{
  "encoder_arch": "vgg",
  "model": "contrastive image-text model",
  "train_examples": 36250,
  "crop_scale_min": 0.8,
  "horizontal_flip": true,
  "color_jitter": 0.1,
  "embed_dim": 256,
  "encoder_norm": "batchnorm",
  "encoder_widths": [80, 160, 320],
  "text_encoder_activation": "gelu",
  "text_encoder_fused_qkv": false,
  "residual_init": "none",
  "momentum": 0.98,
  "batch_size": 256
}
Rows from block 3 of the text encoder of a small contrastive image-text model, named by matrix and row number. Rows with one number belong to one neuron. Each number is 128 + 32 x the weight over its row's rms, rounded and kept within 0 to 255. All counts start at 0. Numbers have three digits each.
Before each neuron's rows are labels from the 100 texts, of 14848, where the neuron reaches its highest value: "fires on" is the input token at the peak. Only what is clearly more common there than usual is listed. The data: dead-leaves pictures: piles of overlapping shapes. In brackets: how many of the 100.
# fc1: MLP up (text_encoder.blocks.3.mlp.fc1.weight, 768x256), inputs 172-255
# fc2: MLP down (text_encoder.blocks.3.mlp.fc2.weight, 256x768, transposed), outputs 172-255

fires on: "<end>" (100)
fc1.46:111155081087084135172148147049141114144097150135104144119168118196063147178149095151101207156065096084050144114140109119130121144108198129136110121129078136154110129113163135113051126103171128094161114124105056061068157128105133122153114178143091143122
fc2.46:115129113081182163149172145106108154126087152132076087103114137119150163088073091158126108179109134142191045146104166113165095140130179057091172130102112083125149179154112142098145105127051121106163071102130158097129138090125127125106096134156163137128

fires on: "shapes" (62); "dark" (38)
fc1.29:065149143099167116159179121124100133129106171063154166142134022147134103193139094167112084067141160137187106125088134159125124112192128138203168079119105121140175157101132164086149168102210144168134074137144155167052114112140107103100137142134142101142
fc2.29:127144182107131136131129153129115079134119085160127158129119184130103166125165147103189085159156155096098152131130163151078107142090147083054085165091119150158082140144141121202108165184081134103097142098158098131115130208166139117092096139156179077156

fires on: "cool" (43); "grey" (38); "colours" (19)
fc1.248:165143129089094153094110160121101091149074111141074138195134136136170138045158178120163104151212101126095124119102181138172073130128119115164103103093161089128127119189122114161122123119218155131049084080120120114103151148166153192129138129111129120164
fc2.248:125165154169093124098119045149121116135138098155102127112118126108137131163133138112120079119165199094172110164162079132119134098138096130062140107130140170165073147091144108136094099090140113174127145117166169071141095098086133129139123209130170124166

fires on: "cool" (38); "<end>" (33); "dark" (29)
fc1.533:109146155119077138143133044116108113100085136139115099094127082104159080095115110077099114071165184188137125158097122092179151119201134114128113130170128130078123099110164109146166135145178039126123098196132173120100116093142118139090158076163126162071
fc2.533:094168163102143114126092170149042136157107125091132133137148119133069057097151177150128109140065154107169082141129109112102121081139145131091100108131118160144134102157153137141154135145118107150097185084138124118080147166108092194118121144107180100180

fires on: "colours" (95)
fc1.301:118120144103116066095152174112184113162130144174111102139083068125085112107255127109095142126184129092133143122151147117116154104142130161139156133133095063144127108164082062162161135180096129123096129135175099145177106089152162156124133186123122069163
fc2.301:135117100126098126187143102132111100130143137147099164191162129141225154109115105191077133144115086154137098130148107112149108099097115127130129194095108143110145112130082110139147089072189115110101103132141138110097055122166155098159121106138121106078

fires on: "in" (100)
fc1.350:145171113121114148095102135156107020129092142086184152099159118137137112174170147103084143122181085177130133127167153166150169130142085183122121166177092115103096171120157126093136121102135097101125100127149136135144114131117113145141169149101174196153
fc2.350:123148108124158154101148089136104151146117112107157131090097123136094125124094125199155111144092147218166122125144120114086097156098143113115095130103128101131105169130137034145153100154184128156187122122160162106073103128094137121074092084133131130118

fires on: "shapes" (57); "colours" (43)
fc1.665:100128088195106116134155139192122133156082141189141090098185086076091149134156117043128149128150115113111133184143116124166132104125112185206128169073144066153125085133168112126123133136137151104125160167115089111142127162170095162078156112033090123161
fc2.665:127121113120093126139111149140147088089140106144085142075128129149152187133125160102134114162102117131137113116166152090118109098123133133112174144115122150107090101158158151121112134160157159190080079152099122109093170048112172156196139119107156162153

fires on: "in" (100)
fc1.527:158154108169091119150091144119150086123121124093188121100106153165113171158116160147117116138113150117072121094214168152155113085128172114080181157176189108101110101196152158089113140128116082166090118141122133126091049047154092183113146161080081098146
fc2.527:072164085161099112168131136072107156103134173127108133118073141182077105062140113131117166126147094107105137112153126094114167137162117143128186095154121128099127151105138101133136170109115077151148111110111179142120147101150157128144164153103123203139

fires on: "cool" (73); "in" (27)
fc1.453:123073145152117118069147123101156088143120191148135124116173134114123073169122155118142134120171118189104122097115186123068110187111101121151116125153121068131088122093072107135148167096147204142150064180135108119146088140115217144093113148029137141103
fc2.453:158159151062129115126115037067081083153178096174150134124140170063100126081151111173103151109106142069113156110110098080151097130159166121159171136088119137105078128153162209096082110154126117175154127094123131121189059136071138102150102141140134132133

fires on: "earthy" (41); "vivid" (40); "in" (19)
fc1.212:116107171144200164106133093156160105138120039208075120121097122123146129086048144164071140144129144157163122131137116062135115136193103163104121105133140085144144046104107167088109146126077137070143139201176137151097120116137167117112157104129121164128
fc2.212:133168079122080086156125119085098107153151148053153152167191120195186156215150114070112149073181161094109144140098104166154152103113145143069109173151151097154171139160115166130131121196148120149089127112138115113141153126131139089118121148149101053138

fires on: "shapes" (100)
fc1.682:122141127107169115097084157156123118130106141112106151081132122130179162119133069255093100041178167111166146154089065145120150169127145156127117106181165195110138079092150147115146144139155106121165173110128137113123124063065133168109093115155128087153
fc2.682:177155092145095111138132042145169104075063106157134141103114098117117065151094071116146136186094165154086102074204117130112169137144150157147095142109143115122145171146170066124135087137115107035104129111168098144101113164196124100150119090147182135130

fires on: "shapes" (100)
fc1.110:135128165102083126113160149115102131107116142079154082081132131110143126128117121085158138162059116106113138190116116171150122133175122146167073105129100130125132109162106105116100083221172087148156166142135137120122138114118190132125141087080175117155
fc2.110:138133118118111176082129135161098105130157085141121136108160142124133155156187127127139065074127165056246112101160193083119097094148134148144143167130152125140103146146120132133125098175139163206142047119159156120159123094155125144097175169099157094141

fires on: "in" (100)
fc1.687:136154107136129153143132114124150134115150088073116085099059142133093139108131142150094174083155105187084140097164172119078160154128173163183149135180107130105119169117120139140134114165170122107170160167121087082150058138145146134137117135139137092181
fc2.687:133110112161124115150073134130161069155075164228123136116153180167114110113103150169118126132141149149164114114134064106188094122137096068126108175185132050170146056118153101183099113138143126072152146064081120135133150076124124117122122201155170108090

fires on: "in" (100)
fc1.81:110102090142136081130140119108123157153100184190107161093103113106165117121138127118077131103116124121078132087132122132112161113160196174088147130129167100201138102130075109105119189183068110180108144099099120121165123138116124168078131117166122079151
fc2.81:142122122098137123156135088158173162096061165103087118131091103173068173164165108091132119111125078130152158148117163112118142102147150139104168087157106081115157110115205124162129152133119136128098121131107120090141117086113132113156104168098095080150

fires on: "cool" (43); "grey" (30); "colours" (27)
fc1.644:121159093161184190085090197148147147167091142146079093161123139097157141127093184115113148076123141107117110164104152154127136128124117132139112143061097100081134072174120165141065127110121165135125077170122114168127129153171134187100164112139148111189
fc2.644:118093109110087128152171082087137126164132133173111178099148085093172119139141186067101106108113173126107101184161126165081126159184090096132167145090161149068123078085105198092171160115110156114122145088138146078169139133112129088132179110161146046090

fires on: "colours" (58); "<end>" (42)
fc1.66:174092157073153161149082103117180111103079153041107097103163116131115166098141186114146135123133121104109147181163191145121117134128065179085126052152138082171108079145136134139100145156108154120145085151054128096114097119136102087167155166133094148099
fc2.66:150162102096134107155092178140128130102124151128104152120106135111107124194166105103114094162106123217082152123118075128136155133093157100104102132147090104112128091078078133161159095141167130171127071125156105180116123163143109100098145148088142164051

fires on: "in" (100)
fc1.181:144111079147093134115130130065151163167143091167130118108121053122160143062121157129109095152172106161139130121169095109141129127114131150097156129178164103137104119117096083169107147130147099065122105137138096102157151089157122082160184133114137038081
fc2.181:097172171097142189151141129165083142157118105098126128174181110179159136180124045110068157137077144071159137166133118132081177143126160112172147153127117077205194169151147131106106139140075146150078120177106132132102114090113096145137168171093130169079

fires on: "in" (100)
fc1.112:140092153132098151027073145104167179113155148088154113114114153106140100131153197172168064142125086124156143112103143117141139130141139078118183105118126145196150132072059113033153095167148143134124110113112139158145052197108179120134116141121128125117
fc2.112:131095099123100103139152203105110074083142078118135096146112111144153152157190151103077126073091061135171122096112174141139152114145100121107158112103136108180221115099174084098157188122110089151196089107100115116168125132122120123130164085176150176095

fires on: "cool" (43); "grey" (38); "colours" (19)
fc1.534:159160094159134142128085145111128107193086147157111128085120157120136192062119128115119159084173096119067136122087077134146150168148142164078123146112096127105107096152117149192074142117140167128115103187152109134150144127145081157134044138124082167182
fc2.534:119098124140125115151148166110172127123092159060147150124130020079122163122182162057125139123091118066219126171157226098136115140127160131126168148142176135072111094130187191164156252102179163114149175112113055056126126158149112092113146162171143050104

fires on: "<end>" (100)
fc1.59:107153108142152132090164172112138137107135108156067137099137173174051112190167093183150109118098113134126167089064164114183115125051105119174122167112123146163186167111172141165119115123122164151109139085102118138116092116119149130061182165112162184128
fc2.59:137103065134108140144159102173094120141121129110117169157175154009183141119073127135131133110126119101192164140107125120092120171137145148071163061166137170092084157103063084094119094132126162123190167152099126126124121074089177141145071150110030168141

fires on: "vivid" (68); "earthy" (32)
fc1.176:161163108119123141097123146155128115129100164146089170117115160128118071144171119139125095117128103090103198139104078137187134056148111121143149118153103134130093094107123127072131018180148113093079159112121158093106144168118078157102149139156131161178
fc2.176:085130170162098153163118144129099119158121111070122189147123087131096107139087108141177097141152189166186127067151147140157147157100088142075096151179141156147152121159130088066096164090081109111123130174109150067049064071194156163167119109132131115086

fires on: "in" (52); "cool" (48)
fc1.106:095183114178103115129150129162129093069150147122117146136135142125109095085097115073098139118137078153105140124158146185155153105104187073102133124162136157189167169161156094126096141111127093097102161193132137063125108083152149114113050100170154107073
fc2.106:098147156181107114149154104113129188116127127117095113105105103163129123122168123072153104162135082073166142153090176115119043085140124107093112107104112105096129133127125106177136113112151118127137152121111168128150114166114157117181084097173125151101

fires on: "dark" (39); "<end>" (34); "colours" (27)
fc1.105:120151108152093079151107138107140162100169087161122162089111105167113136168135056089138148094123142103200156101150145124225091152094130174149120140132103189106134108178116179114118218138117093099116122161085125114088144121115140126063109112158103098129
fc2.105:065134148066113088131148162147175089077057096132113171176104081065108120143140111164146099105167149126119132173142118104143131149114096148083151129111091109157134142082059112093150097137070170146161108069096107182138172134132127137117164156152136115148

fires on: "cool" (43); "grey" (38); "dark" (19)
fc1.515:148185085125105153082103201135168154140122151136137127144077138106184190122116088103099133073165156062159144120098153130190182130135138068172093109141101079128129085148110174180105099100089159109079110179123105170127127075165114116125163169133131140133
fc2.515:147145134158151073152102103096081126151147108142156124188140081172148164124177102106158194160116128193131088189097144103097148135186135129102164134086103148102104151088146140093111136131154165078150132088137088102080165160134127136185077107122131111091

fires on: "shapes" (100)
fc1.473:116133136111173141146125216099130069158141112152091163119121101125145120097155097165083103111173051155163148135114137171157140111142112112132177129112120098146102123101166154165136144101132182088138121189081092080074105095135151144082146180170158140174
fc2.473:139144126142148158085160096125107156142131086148137186150199141140097102108143166118135104143106178106043101104193139102133162159179090136148055150107097147123051127141101126156151149118089107116151090103165076136158136163096120127142140133094156046119

fires on: "in" (100)
fc1.604:144177070171136139207143160132145121188072188101194101078140088100086094159147130127140122121095125104077094077140151110106125106076180122106132137129161096081149144130131177135164130125133118136143155119143097177086107149102179127123156115106092064138
fc2.604:102060159139099209127153092152186110097137162089203140114147170067108077137183150127108125107146093093109127097127116126185154140176130129115084103117065211145141098153106155166131110162106098132138089179157184086090110082127146121098133175147173180155

fires on: "cool" (43); "grey" (38); "colours" (19)
fc1.54:123131120104134133072175164132114080204100133189125141107122078126115135093167119091158173116123112189133107151129129141164189151160127171115115084078101131104142055145129178147142124072132164079097115166151099152097124089034116147107120195154141131159
fc2.54:117118139149155077148183097123200123116091119149105137142132106116166127081201140061105074086142197158104118117151130118104172119137109132100202106124095091108123184126141118133150130144144175136163175089095138101125141131136104142102149190102155153089

fires on: "shapes" (100)
fc1.377:135180141152124149097117176147159121106145122180154115138144134144130105138131054149128182145115136156137135114076093102157154098134098129141138126133076170136098085187164178186142094178110129116145161106169125158081125157136109125092098053149061112185
fc2.377:129117132155123131105064163102114143158109178206071123112089130078142142158122130060118120103160144163087184139150174148093151127166080108086095150156136109058101164158086169176200096174112120151105151152142131124141103070106155152158098172122155113075

fires on: "in" (61); "<end>" (39)
fc1.512:137184139126097132081110135137095108114139123161145133099141114162148085131107175152133138167061071088112116154099139136134147145114092118165144156144095195158133156154078125145084100129150123125070100192108041187140119113131089088143122136123111108133
fc2.512:135197161130126149143103163129101096171137061101091116122127108125066137137121154085162114180113156140126120162121150095148072134124106066071164206114114164153098128149112102175160145128119092124153155127126149076175198190140151143110154112090138112134

fires on: "grey" (49); "<end>" (48)
fc1.701:118121102149182124181059116108204123086149162190107076133182118131070142199103119127126152150124149163107130097131124120170156082170113128147150152160126169161111134109133152114105190102152187117115083118083128103106152137169101075119164158128088159109
fc2.701:110117166069119129142119110172099201094103157120136092174128141107107130096104110153120103108092149107176102107049132130117125203145177165159090163110086086143134133179143096164120120200121138138141139091184143135112149135129133085170115126122098136169